{
  "model": "audio frame classifier",
  "train_examples": 39062,
  "input": "log_mel",
  "lr": 0.0015,
  "lr_schedule": "cosine",
  "warmup_steps": 1360
}
Rows from block 7 of a small audio frame classifier, named by matrix and row number. Each number is 500 + 25 x the weight over its row's rms, rounded and kept within 0 to 999. All counts start at 0. Numbers have three digits each.
After each channel's rows are labels from the 100 clips, of 14976, where the channel reaches its highest value: "strongest on" is what is common among them. Only what is clearly more common there than usual is listed. The data: tunes sung on syllables by a formant synthesiser.
# c30: last pointwise conv (model.blocks.7.c3.0.weight, 192x192x1), inputs 0-95

c30.45:498533438436505495508480523542518479499532520499471476491490511472481496501430444521503481502507478489493516532505473526505453537482502508517472492521479454508519492542505438505491506530490477494515548532507516516466535527494483493458461523513539502477502515522492467510499495470514515519
strongest on: consonant: /ʃ/; vowel: /o/

c30.132:516423502501488474493484486476507506451512456467516519500510489473487513461479448480505498527505520494476495507483478459501460501507487510487485507537505494521471531500499512472497531480496518524431501489514510490537497506479530532521519498461538486522463497498524521528516524494485487511
strongest on: consonant: none

c30.22:480479515495453466489580476437488539474525483489549520553471449508548503493522508464536503475533506498529485514513523465498513453513506434456545533514526519503485520484482506494497506505521509540518482515498469530524447474466523501521519489490523501500503502468486493500508506503525508481
strongest on: consonant: /l/; vowel: /æ/

c30.70:493455501494480442509503496465463528475513487516607516509461474516618502535562494488497556467489471473538489482514508512472505424497498422494588523481494512505522507503485507484473529491503515475512489492525473484541498487464514514507489484490511493498502508479496522514517514498459471472
strongest on: consonant: /l/; child-like voice; vowel: /e/

c30.52:539481573546477487511555492426487524525492480496559494521436469504513469513578545436507513497519519471513479501457520494506510468484484488471558536513517490510470489535555498482478508479511533510503517481541514500557485501504493505527489505519554489501485487494509504487535538563473494492
strongest on: vowel: /o/; consonant: /l/

c30.26:524461500498475499474487509476530474477504468434473484497485487517484511422488497457459460542475479504440495445477487478522474489459446507445455520456516531474496515468495503508513493455500498502482459459449455483512499461462477469483495504459468452525540476463488479478503502519519461518
strongest on: vowel: /i/

c30.86:511481525521509515480503446481556500498531480481507505488504504511487578496522516467502475497496526477476562482513496473486578486491491489487501455488471478498459461501490526467525534481504517496511493479530500460504491470502431542493494546508519499503504471514502511500505489528513487511
strongest on: consonant: /d/

c30.93:514484499481538446541512508527520495488504511524531555522456517479507497510479452495575569505511487482549517533512475559459488503526554506573498512470473521510493473492515526508536516483516533496519509506505487482505485538510456491489500496528525519542526513521506504507472511467508520541
strongest on: consonant: /l/; vowel: /e/

c30.32:503518501494498508522518495525532490533521528519503524532508488519493487567485494488535507513505499497523502513508462519509503557524538472510478515492502527478509527460514501524525461523500501520500461510507498534516483502487499525511501486518490486505542484498509523498517498500550540520
strongest on: reverberation; quiet level; vowel: /u/; mains hum

c30.188:545538495510553507507502488538516527542495547539460496511530508533491557532485506570507482551520484513519519483519561577481513507530528504565522496508496536486512511453479535490558497527509457502520474529493485522500520486520529501522495499507460531517502522479479511508497464497523495517
strongest on: reverberation; vowel: /u/; consonant: none; clipping

c30.87:503533500489539522535546517501516507514525489558539569530552514509508502477488524522559548491552524519545493510503506536536491494542542481542509513518508499513498469489484457488490492475501513470526471543521537511476480528511490464499509496473440491501486508505512545519457521504502476515
strongest on: consonant: none

c30.185:491488521519460492461511498460571463499512486455478438490514506523502535477520558492461435477486516482473518464551526465508556472448445493441494514486490475493499489518475500487496475485463476486502474481511497479502466465502507506491469493468481487506496503513499523474494475496494452479
strongest on: clipping; vowel: /o/; vowel: /e/; consonant: /d/

c30.72:505521474501522518515549503524496522520526521529512545573504508530491530511454502530546525516538507528533466557478545520531486524538536542561497486487459486528504520491501516487525482507514507513491479509478480540527491504533461517537478465553514549553486522505517495500494512487517498501
strongest on: vowel: /u/; consonant: /l/; mains hum

c30.53:496538541525453461489595455497489511512537521481538571566503512455549499521539547482539520496541520475541487505503505522509474531541495451488477491507512480518492472482492489516480516493547502510529474536514493471484495493470516470504518515471538492491491491490485533531546536487501514503
strongest on: vowel: /ɑ/; consonant: none

c30.178:533521499513490465476490522513562454497546513486491470502490465530527516501495522499514465494461500484485520482534541498514518510488507474490487522472493502483508471466512512485535491532507500483497477470516509506493546499466505528493459508484475515512493477495488536510516494478521482468
strongest on: consonant: /l/

c30.101:444492450481470512462477496466586445471516469467456500497514507532451543459485483466476448575466483529469573477568489471535522565487480502461456475505525513480480487490501523498551499504496501489472491484464480500478476448484478509459513505476469481534494473490511485499508490474528485493
strongest on: child-like voice; vowel: /i/; first note: B

c30.130:528497509513498454537521495536435513483495504500542530522477518479550460506520453475518539450515504460515485500493496536454490533490505475509511511501483497549519512501473468503464476510471480526520500512487448487543486512546475511543500456525539496461544472464507484496520492520489512488
strongest on: quiet level; reverberation; vowel: /i/

c30.122:482560525493478494490521502518505530582551574492531489478470493479499507536479577532506467467514480533492462500538463520502493500500507466497470536511507493465533503496481504524474476537571487507457475506499492495521516473487465529495480512472528499475487512478505502512578515510456489504
strongest on: consonant: /ʃ/; vowel: /o/

c30.126:514509503466472529504457519513484548476518528509491463494448513499493502531479451495494475476454475464483533515517437500450504549495507445501530456512493507509514499520496497504521502531469480484545563473479510497494515489495474496477494520516509505469523467514492519487496515515537526529
strongest on: vowel: /o/; mains hum

c30.137:475424472483495485498497502486523511421505455469486465458544497490455484450482446488468440522500497488453478502502522459567506472462464518474471518529533469514469516487465477495481495464515492545483460486499491467491485485502532501484509491442542465505482515514504490505534516464472492490
strongest on: vowel: /æ/; clipping; consonant: /d/; consonant: /n/

c30.62:545514535540505485527553515487486498473515479522543525574477470494520464515525523496568536466537550450548497564471529526456481514530534473525517540513481543519488517504449475455478489504517508535548520523468447482492465473510489501501514479510546547518524507548511469499489508499505502524
strongest on: vowel: /u/; consonant: /t/

c30.127:523516505497490506485518516507515505487500506499469494506527512478501468498491482494500478516501501493497508517511529521547512532506499510492471480508496457491507481505472448512502467508481496531545532500532481496506540504526482526495502496526517510470559472464490488479515536509500544522
strongest on: consonant: /ʃ/; vowel: /o/

c30.40:532481533520491546542515532486437529503486492487540521526481532511545471480542524487496543429493510489514450481420502506466510487485483493489536485508477438537456483515522456532469502477517465495501519471519539518514481507545525494555424479503512491491511486512479510468509494509509473463
strongest on: mains hum

c30.144:500482501503481521480508542466510501487503472479510486528487482497493501516485493446497488500524506503472477540494480474502501539484501510499518486491470504496506459499507523499479464477481551462485527491463510503499515499468453498519503529491467468491496545500540551472476496527539495462
strongest on: consonant: /b/; vowel: /o/; child-like voice

c30.34:521460517494493468474498466451498479461509465454517508509508496484516517478525475500490507542525513513466510488526514457544488495477458508465498497472503516441517491525524506515473497482504502492490537490519495472517509491489480482478530507485497510484492487478509485515475534531493520504
strongest on: vowel: /ɑ/; muffled (low-pass)

c30.8:471501477488502505478421473538505503479488542500463467480521500501440505520460471519492468512470515491483496490503488506493481515499514507514486526512502531489526502523522481492488481487467481478509514484498522511481525504491534453471512496501456473481481503456523507515495500525508503509
strongest on: vowel: /æ/; consonant: /m/; consonant: /n/

c30.159:527530518530478505494517534510523456488552480484492543507487503492515469483487502483512499550526535518507507522470485511542473542489498522476474454504506497453477507474510485535497501496502473521532507529496488513472499505532523472470509486501472499483522484488453450493472467481520521505
strongest on: vowel: /ɑ/

c30.169:508521483465530520511523505512481482516483510539508536554479471501491481529457481509559516490530493490510500531496529500470481536536553497554507491512451515531498514496519499464508487524482494516507485514518483513520510511510487496528481503530517552511512533534513514447502480533506525483
strongest on: consonant: /t/

c30.118:527516493502531488532518535530499490508495515542528521558499508513518473525514486527542532457514535507535464532458527528479487511517543492536517511489513471499504542496505495529512503513500489552540496506515500529547480521530489536524455474555493512531534508524518510499491487512537510493
strongest on: vowel: /u/; mains hum

c30.183:500488473471530527554508549540482520493506483535512501478510551451505495473466463507510503483491505497513499532512473529501486537506526536526477493498545451503481499547514462553516481503473446508533517500524547525502506542533504486487502526518520507482525489510513515518493530475535535498
strongest on: consonant: /ʃ/; vowel: /u/

c30.129:505508505459460532464522468477543532497559489489501542512496478537491573511501508452529491535514482514501596473570501485456543532515487466468494510494504507486493477502531499481530527506487532514474533511467497505475482494497429531506530539501509520515530485502501527489505500534555514458
strongest on: vowel: /u/; child-like voice

c30.103:509459486460511514526475518497493500436482464509511471512503514546540507483517434464488499502492494474513508501513514494488504498462478498487516450452485499483484507481549531538517480464562491477480488509489512517511478508531510520525461502487447457522463509437497470536525485488509499561
strongest on: mains hum; vowel: /u/; consonant: /d/

c30.85:499487485521476518500483518506545503487488499460449471488537507512497498456472512501465453514473518504452497487493517457553494530467466515456462493503542493527505502448454482538493478517496508537502475494461447508491486473502491536500473467478477494538537507501485459481548462458522467532
strongest on: vowel: /o/; consonant: /b/; consonant: /ʃ/

c30.157:517533523501500491479583474506483509500543508494561573560486485474541502511497523483527545499591535476514504510493529502490453507537511509511484517496499483484500500451474478458489535511506519536500489541488439455491532473480463476468524514497509538483499453516433443530524518493470503499
strongest on: vowel: /ɑ/

c30.180:498508525515497511489541491465505509507481474532537537564470483513482479511510509482549507495512532485511493507483523485512507508526542497505499500487505513486478515544553517491497500484505539535496534510518522503546475514517463503530505503538569533526504518527506544476493518523473539473
strongest on: vowel: /e/; consonant: none; consonant: /l/

c30.160:503505534500535469540473486530435491524488518542532506497505505500521500562529497515523537455451492504542459500453497545499510493512526508532541507505459470486500482496517492489505510508504478493521486494548539499528514547515514508531499508499506516456516512490505527524468519493479537478
strongest on: consonant: /n/; deep voice

c30.90:477508489475554531556491522496531540490491490611483501510524502515467496542446483511542548508490521482564488530496473551508526489529560473549539529472521526508510521527510498509518461486512498511476480498510557517492464550523519461488479498495487484529462553487530531545481516505527507535
strongest on: vowel: /e/; consonant: none; consonant: /b/

c30.177:483503525509483520500489466484547507506494522465483474462511513511493550503530523511469483496436494535484529439526495497515540506474474505462517504486496492504454499496486491546521482467535492518543504472479471502491439476543468517527494480505539480513581491479494483447512486534509508517
strongest on: clipping; vowel: /u/

c30.171:487497494479522499516510511502442533516500494551549546528459491494533500568518478505533595476523489466555508513482464521468510502518545453543576488487493539503479527539542513485501502497500532507488478488511509504540481511477527474538489522532512493471491487483498511494507520530511526481
strongest on: quiet level; mains hum; vowel: /i/

c30.75:500521492487531535547543558542487513521505514544519524540497521513499471508461489531533514488513479503538474549487533522504498527528556527553520519496529486516524520531515483511519466510507468549485503508509497537531505517520461487538489497529521534504512492529518521474511539487533529466
strongest on: vowel: /u/; consonant: /t/

c30.89:493468456501522481488533490499565417458506481478494533540561466501503520461477476475496469539545510501486540512578550459491511484497487504486433478497482496499498499439492545457515517486517529515489465512501524485516486482471504554497518499477485498526461508451489501514517485502484498479
strongest on: child-like voice; consonant: none

c30.13:549559548543516487490507489489488522553466525494500491516483498499538499510551566475492483475506532459511509482499563521450528516465466475484496503527482493509506465471454492487507508547541505500472462478456498531510518499457484512508485477480515526498502491515511479477503486512475509461
strongest on: clipping; vowel: /o/

c30.7:531485495525473522499475520535522482448477487464408469501586495535446477460481468518494443514453523476450501488490513478557510501483491504482437491488529469492491490490491494511503497497536490506478511471491493522490507517519520517491479504495502500506476494487504511488525468478521516522
strongest on: vowel: /e/; child-like voice; consonant: /l/

c30.63:550503553512472555479480501477506509512555509491506471484506497554475525493523505480505495505434513512485518473486449486504543506490486460484508470469520471467438510489503477509494478471528494512526493490478504471486467470510477488499468518463512487520535520512528502443541480506562478520
strongest on: deep voice; vowel: /o/; vowel: /e/

c30.123:505480491471507496498539539528493527486507515528513533544516491495507481508463477507534498486528512477528477538462524506504500509498541507528496526511531476518512573527485469523490472522504444561500489509506514541528458499529527508500486498509516526484511512513505497476500525491507510488
strongest on: vowel: /u/; quiet level; mains hum; muffled (low-pass)

c30.134:478473489495446523462501525430526505457481460450463461484540490513497479454505504485431479500490514493477494457510523420521529522439441471451488503510514467528465518485475471494489501466512488541487474524480483507500439526515499514510452469464496453533504543494518485469521432474496495512
strongest on: vowel: /e/; consonant: none; consonant: /b/

c30.112:451521455458488507479502528496529512531480516475469446430566493492468514491472490523469445527485478556463485456577484506540534485484487524493506481500486506480518500532515521480515494498480550497542486502521470462493539476504503491460518538454509494512517498519515497512465485508492467561
strongest on: vowel: /o/; clipping; consonant: /d/; consonant: /l/

c30.82:500492510516542513520510504519487520522473510525502520507486509484498495528484511483516540480488488494530462507475514545509502492515518530519528504506497484494474483561524509506484498500500474485466531464516535523501477535477498480500476500519531491481495487527486502496487489519500514494
strongest on: consonant: /t/; vowel: /e/

c30.25:508491493505499433459506441497545469506507494456485484484517493490488546465501508514480442537522512481448526481560519479505506463474473532478456522476487539459532500502491532519532475521489491485473499520496447474507509454466490507446498534475497508516488477501512509537517490496500454516
strongest on: vowel: /u/; consonant: /ʃ/; consonant: /t/

c30.108:533520495511505540522518519493548471499499503503467502532570553544444518485469472491508485562467534516483519509474513498551514540505502517514470504476508509471506490510535503518556445542504462485525494482459546539506484526557502472505506481519490509496518479473498508460481517533543488520
strongest on: vowel: /o/; consonant: /l/

c30.56:473481495494448512487510538476485477472471474411493523497485511505498473450504489456475510538530495491461530441528484473495458521469429502441465506466515520483500474476502493462497530451486508493489487502469495486486511509476454451479488517447476459505515494450443478539475475481490507533
strongest on: vowel: /ɑ/

c30.57:466453506480444538479497520434473547462490464442509487487474495524507490475508497463468483464477458453474495436495492457483503499449433471446528506515500457533438504507498472490477510470485505534485499473483489490498460498500474517531461519492528472508523503516506497482517464503522469477
strongest on: deep voice; vowel: /i/; consonant: /n/

c30.12:510522506510463474496601542488463480499492494502538558575520475477519462484522500501531493505610508483498480547511534481509468500511509475484496530508497496501493517495493497473484538491494513522545500526510481452491486485479463446474552529509534522496498482515505483525501525507484525498
strongest on: vowel: /ɑ/

c30.117:550516523507479473523530466446448486512519476512604548525494478490581495528536490466524576506562532443530504508487498506468496476503495459509528517486485519475481515493526522508489521478510546503483516511517483488560491504478454514513501529516517502480515478491477486532513528562484525490
strongest on: child-like voice; vowel: /ɑ/; vowel: /i/; consonant: /b/

c30.142:546480533523464484487476471456496510477504474445532508492468505510496528503541506444500505492475513466482540478481476467489510471460449496434516496495495485531466500504529535499520522494517506489487514447486498524557460497523475479532503519507550501517534454488505527504509544521496499488
strongest on: deep voice; vowel: /u/; vowel: /o/; muffled (low-pass)

c30.115:515506500490485471462493461511517459494535497480505480511492482503485504480488473497500467529496502544476492489492451510518480504501498498489487496488482544493533455548483524450497529517436518466475512498473530463502504459468488472466524519490503522507462519510566541504466504513523470500
strongest on: vowel: /i/; consonant: /l/; muffled (low-pass)

c30.164:552510515539489473452531457472518450494558489508520511515482470493500531508520518481498483529533554497492514470500491477511503522505490491471510532488491548444530486478471523527501493495494517491504465519516487482483516424489524497476535512486460495489491453467476491544481515517507469513
strongest on: vowel: /ɑ/; consonant: /d/; consonant: /ʃ/

c30.186:514513541528507547539469504503428558504458518498508493480478525503505448484541518498481526458464497482493425497421514513496507513485485513500510499479497448535488487513524464530470475503502469490496469457486506501489485512486512498533482464515497484484508489485500498457506512493495480472
strongest on: mains hum; consonant: /d/

c30.107:499474515509504519488502498520509513480483506511501478493555523496468480517520496515510496498509556496497474533502506500503486512515514516517507503538532495513508573518496467501465462520478464545473501525496506522497498500492573532535498445498503507495505550505527488460510498483489506504
strongest on: consonant: none; vowel: /æ/

c30.110:475481484459473494488500497452509497484509473501522467484503527529509528498517472471487470507472469513504517493537491475493546459477492478469515470502513493519474519454483502531500516449512468520533500496480464482446447494529523467499505495478496462530519509485503471469477468433514516520
strongest on: consonant: /l/; vowel: /æ/

c30.0:517475482505492452506495443510509493496547519470516498497487539472505560487507484489479498557507523509492552492536502499505502495510480539463474521541523552509501489547521535495515506535500534476458517480492517511531477489520507509501538509501537518515521480512511514489508548550490494491
strongest on: vowel: /ɑ/; consonant: /l/; consonant: /m/

c30.109:511492520516445499486492535484500504475491470423479528488517498491491456464497522478479480490510524477447500455480499474499445503449447503437452512507521495521443504488487454492493518484522458513481517460476503528497496513513499488493483470479540465520524499508461462510504485469460511517
strongest on: consonant: /b/; vowel: /e/; clipping

c30.19:550485539548466479525487528468491474472490442455520532477509497449543471469559512444471540485523526453516520473511509492468472479457441501471484497494492494513501499461471490486485561474503500487480508514498488477493500531510459481513515502495513486487499511475447453544476493486460514524
strongest on: reverberation; vowel: /u/; vowel: /o/; muffled (low-pass)

c30.182:541465514521411503468499532463491532466509487439529508501497464478544485453510485456463501505514528455484505474499493448488477504464433483438484544506522476494491501488483491487504532509495498497482486501497475479495490466442489507482503513474536456505491479487475483534514503520493483492
strongest on: deep voice; vowel: /o/; vowel: /ɑ/

c30.102:513495471485498488514546501495523487486501507545533533534531510506536492528511465506554522492508517502545509500497515498497502500532529476538503502473501486499487536476512496487527504505477492556527515515518512515513511541508503497508495505534473517505522503503518501518469476507521539510
strongest on: vowel: /u/; mains hum

c30.131:496489525511491503513522517473495505490484498504525509546492524541533492496554508491523529489501492513526468492505517487540532440507500467482542487489484499531444488503522499532461517457535513475518539476523510510506464524542497532545465470505527491537517538467500494517516487502501512528
strongest on: consonant: /d/

c30.100:484489484484497507466500500474598486468523476496472494524528472533451530507460482472514461563493522509492548514521528481515522522490499471485454500495481511473527502504516509451537488504482504463521534475472508528465485515481465457478541513486472512511476508525530537476451527501543481495
strongest on: child-like voice; vowel: /o/; consonant: /l/; first note: B

c30.152:481493478492505507479489521510511497465473475500485466490543474491492495471479466505482476505516510476476493489512491492494497530483502498499461491517506529516510524497476490493520476476451503541554482573447471446474499524524484483471498506497499474521519542531519471456507466513491522543
strongest on: vowel: /æ/; consonant: /ʃ/

c30.124:486504474477535492538501505494474509505500494570542534529487523494550478517506485505532563481507478476543458509504483514494508491514551497537543520515515520507474545565538507492488478506487499519514502485472494521538489503507521508498488487570529503479527489538529510488512513521522540487
strongest on: quiet level; vowel: /i/

c30.14:514466496495486483496486497461503489451512434481463484482515509500458484468472474466489483532487527478492520490493490487486475516465495513482466489450479517465496490469521515480528499487482483460502513512502477495482522508524463408492484516501464502528501471493449453550432478477528543570
strongest on: vowel: /i/

c30.181:517464513497493494512491493480528526449554470453483503493482509487515507465512516451482460539502505505472522470514462478497461504480460494430477500499467492482519450500499473487495499502478511450510538499487503474497531459481475481506543544479477478485498482497504518463497521522535498486
strongest on: vowel: /ɑ/; deep voice

c30.155:505514526522498558468499535507561498499519514490485503514488450545483503488491530510498480507514511541507537521524523493522510550495490483499483515484529475459496518479517472477531472522513487518511467516483540519443490462482487525480488502492458509513512501508491508459492485498565496485
strongest on: vowel: /o/; consonant: /ʃ/

c30.74:513465529498467506454455478494530519466511488480485450479528513560476571512497485481490477528468486484485538485513485480519540452495482484478508504467469518517466482521488549465548511499470489417470471454502529482501497487463480503487505531494485496541472501500547539511484501492539437510
strongest on: vowel: /i/; consonant: /n/

c30.27:504431493493465477476464450467495510425476465492497468480518503522487532488500406468493483539484493451486527490504506453527539459464473462470533518503522521505476517507498514525500500476527462508484466488508527492518471492537531500504500509488516456481482496466512514516532497507482472508
strongest on: clipping

c30.92:490502470490540484513485499512492520508512488582506526520490490474511497562475494516544556470475470472561514536526477536473490506511562463543521498470501536504524536553515491479503482511479495488485500514502530510519484535474517488499508481530530502480501519489519515524471520455492550494
strongest on: reverberation; quiet level; vowel: /u/; vowel: /o/

c30.106:500530490521479465446592494477530444539496513481544500532512439501528497465498511495494487497540504522503491484555608493475509479505477498479478520469509493469498480500508518480522493527510533484484499536518459500529523471478442533495493528487488569479493484521507543462512518527505474468
strongest on: consonant: /b/; vowel: /i/

c30.1:508527539497483465502507498552471488553468547502503521515454501471556477549530500498520535458506459458516482481495503562489525539507502462512487485489517478532515503487506446514470464543521474490523468540504506499481466541483497489494465492485488476491524524484536507448506471452504492508
strongest on: consonant: none; vowel: /e/; vowel: /i/

c30.148:552473558533517545499471530487537541504508504525481490513475466517480519501526527499489526504456513493515509502507512489523541498482504502516537491458498476483477453524519495487542496479450471467505520478508512489471514500460474479508455548507470509521481467513525510537471509479561493503
strongest on: consonant: /t/

c30.17:487523489502491514488516509507502480508481492488468524505512462470479479488473517513507486534544546503494495523512520512477472542513518504512430527481499496504534538438458472493493471510465491520513478581467452454455481493476493481465489465499458509507477537493480470464503449507507489484
strongest on: vowel: /æ/

c30.113:483514477472525535563495538521439559504511520565514508515494520508504471528487472519525539451493476471524452514441500530493524524509532502522540466490516450550483509529530456517496475498527459500479510498516507516480487548525523497538448487530514503494511493520513498510498493470516523498
strongest on: reverberation; quiet level; vowel: /u/; vowel: /o/

c30.2:530559529518550488514530508545486496562504529556515536548495472500501488574472530504551514515509499493536504505509519571504506522550567491536490529469501496500522515504506481507534493522529466517468471521486522522500470523496484452509534490514521516486504443482505480511516523469509535453
strongest on: reverberation; vowel: /o/; consonant: none

c30.38:473499495488522521575459505502479517477482470480481473441465547494510449439503503465462478495457460511474476461503454513499449492441457518471488480505482464509490462514505443531473530461530475519508497484513487450477514533538473487502486513489533464482495488480469438496555468471496496506
strongest on: vowel: /i/

c30.190:522510510531470555442520532468599497493517484468459481510536463509462487467465524488497482525491548491481520489523534457506503524494488477481462512480503503473503530478497507499507487505503497552510508510498508516473491473485485530481475494483442499539528511513509503477499465509510506519
strongest on: consonant: none; vowel: /o/; vowel: /e/

c30.116:466467453474501511488505484463526476455513480499471521511522534515485512468471414501525506543464477493510527493495471473516488512502507509490478452513543524498457509473500530462516495479521518504468485488510470466496497505502528515514519490472495487559491534494536498489502507470525488541
strongest on: consonant: none; vowel: /e/; consonant: /b/

c30.151:499553467471499460470488468558484512543505550521469498496465470488493512548427464532532499523497481497485543489491474538490479553527535497525467498460512537516565495473509518523546503558524513468471456493475478485497523488467491515499496525492490503538502503482487504507532511506520478530
strongest on: consonant: none; vowel: /i/; consonant: /l/

c30.58:529532538521530522516467485522503489514492518543518515524477473522509510544528488510529521477514541465500532507478503532442547527513521496534547510459471525488514471515566509488517473498493514492506551462523545528497512523511475523502479528531483498513517526499508489539472492538528522523
strongest on: reverberation; vowel: /u/; mains hum

c30.6:467491477492529513531429485505493487483463469516454455444493538507511473493504488462467485471463486484493489446506488504447489515446478496482484455480465519504523436489498513494486501476498494450501502493476503477505530514517468515522486483496487456483481491454472508480474461497478495523
strongest on: vowel: /e/; consonant: /ʃ/

c30.66:509472496504525506526509498529487481510492504547524527503532492525510493510500487522554532503489509473558493528484513524512509489533546498547511505478472514533505490513518531472538489501514526478500466487543529519537499536531492515532521475540547543559467524521535510526468514477492510527
strongest on: consonant: /l/; vowel: /e/

c30.48:523522506526470547480493534515541478512497503464460481491515471507475477464487515502483481525503532515478497502503523488509491583491483525491446518503544501494506535489480495494500477523504501552527464536483514500471513500491511537467477488474476507529511517495494499488513475503541478514
strongest on: child-like voice; vowel: /o/; consonant: none; vowel: /e/

c30.68:515511505510455487485574487455544470507543513477512491523523507466521467479495550485496498504581546544514473509511533475511492484514496464478481513467501517489472518506517490513484483456515549528518501549516503502532495480531491499525476480504470491512509505477513503457484462548484497495
strongest on: consonant: /b/; vowel: /i/

c30.67:530498544523532499527487499479528477496515461502508477471474491527541550487547523457501495489470542492515508479515474523476542483486491482495540519504503529489454493531523526532505497469473537504500533459502512501512469498527481506521471532530501479508497544519542528488500467579515497492
strongest on: vowel: /o/; consonant: /l/; vowel: /u/; muffled (low-pass)

c30.147:507515524535485508485536504508508488508455502491525509491528487481513484500517524506496534509553534496522487504511556495477507526506490514496524494475499456490516505469496490488502484489476526507539477585492444465509495481474427515490487493481489513494476547487501503481469492499498484527
strongest on: vowel: /æ/

c30.98:510514490480498497531510541513446542488523495542507528538491492533506475547487456487540528494502486448516498520468472529473478509508535460532517501471491503505481507469500497526503531504512446519500518487470503514527498519523496480513474491535523519506547478488464469541513466488520538525
strongest on: quiet level; vowel: /o/; vowel: /u/; mains hum

c30.73:519509520518473450482503488487493495485499474487491472498509455498522530495511497489508503491505508458508539501517504485479507460486484436482507512515532527523529511497470524506531498497498513500534452487444484479495471470463520509514516494494485487512495539475505496509515520496510458479
strongest on: consonant: /l/; vowel: /æ/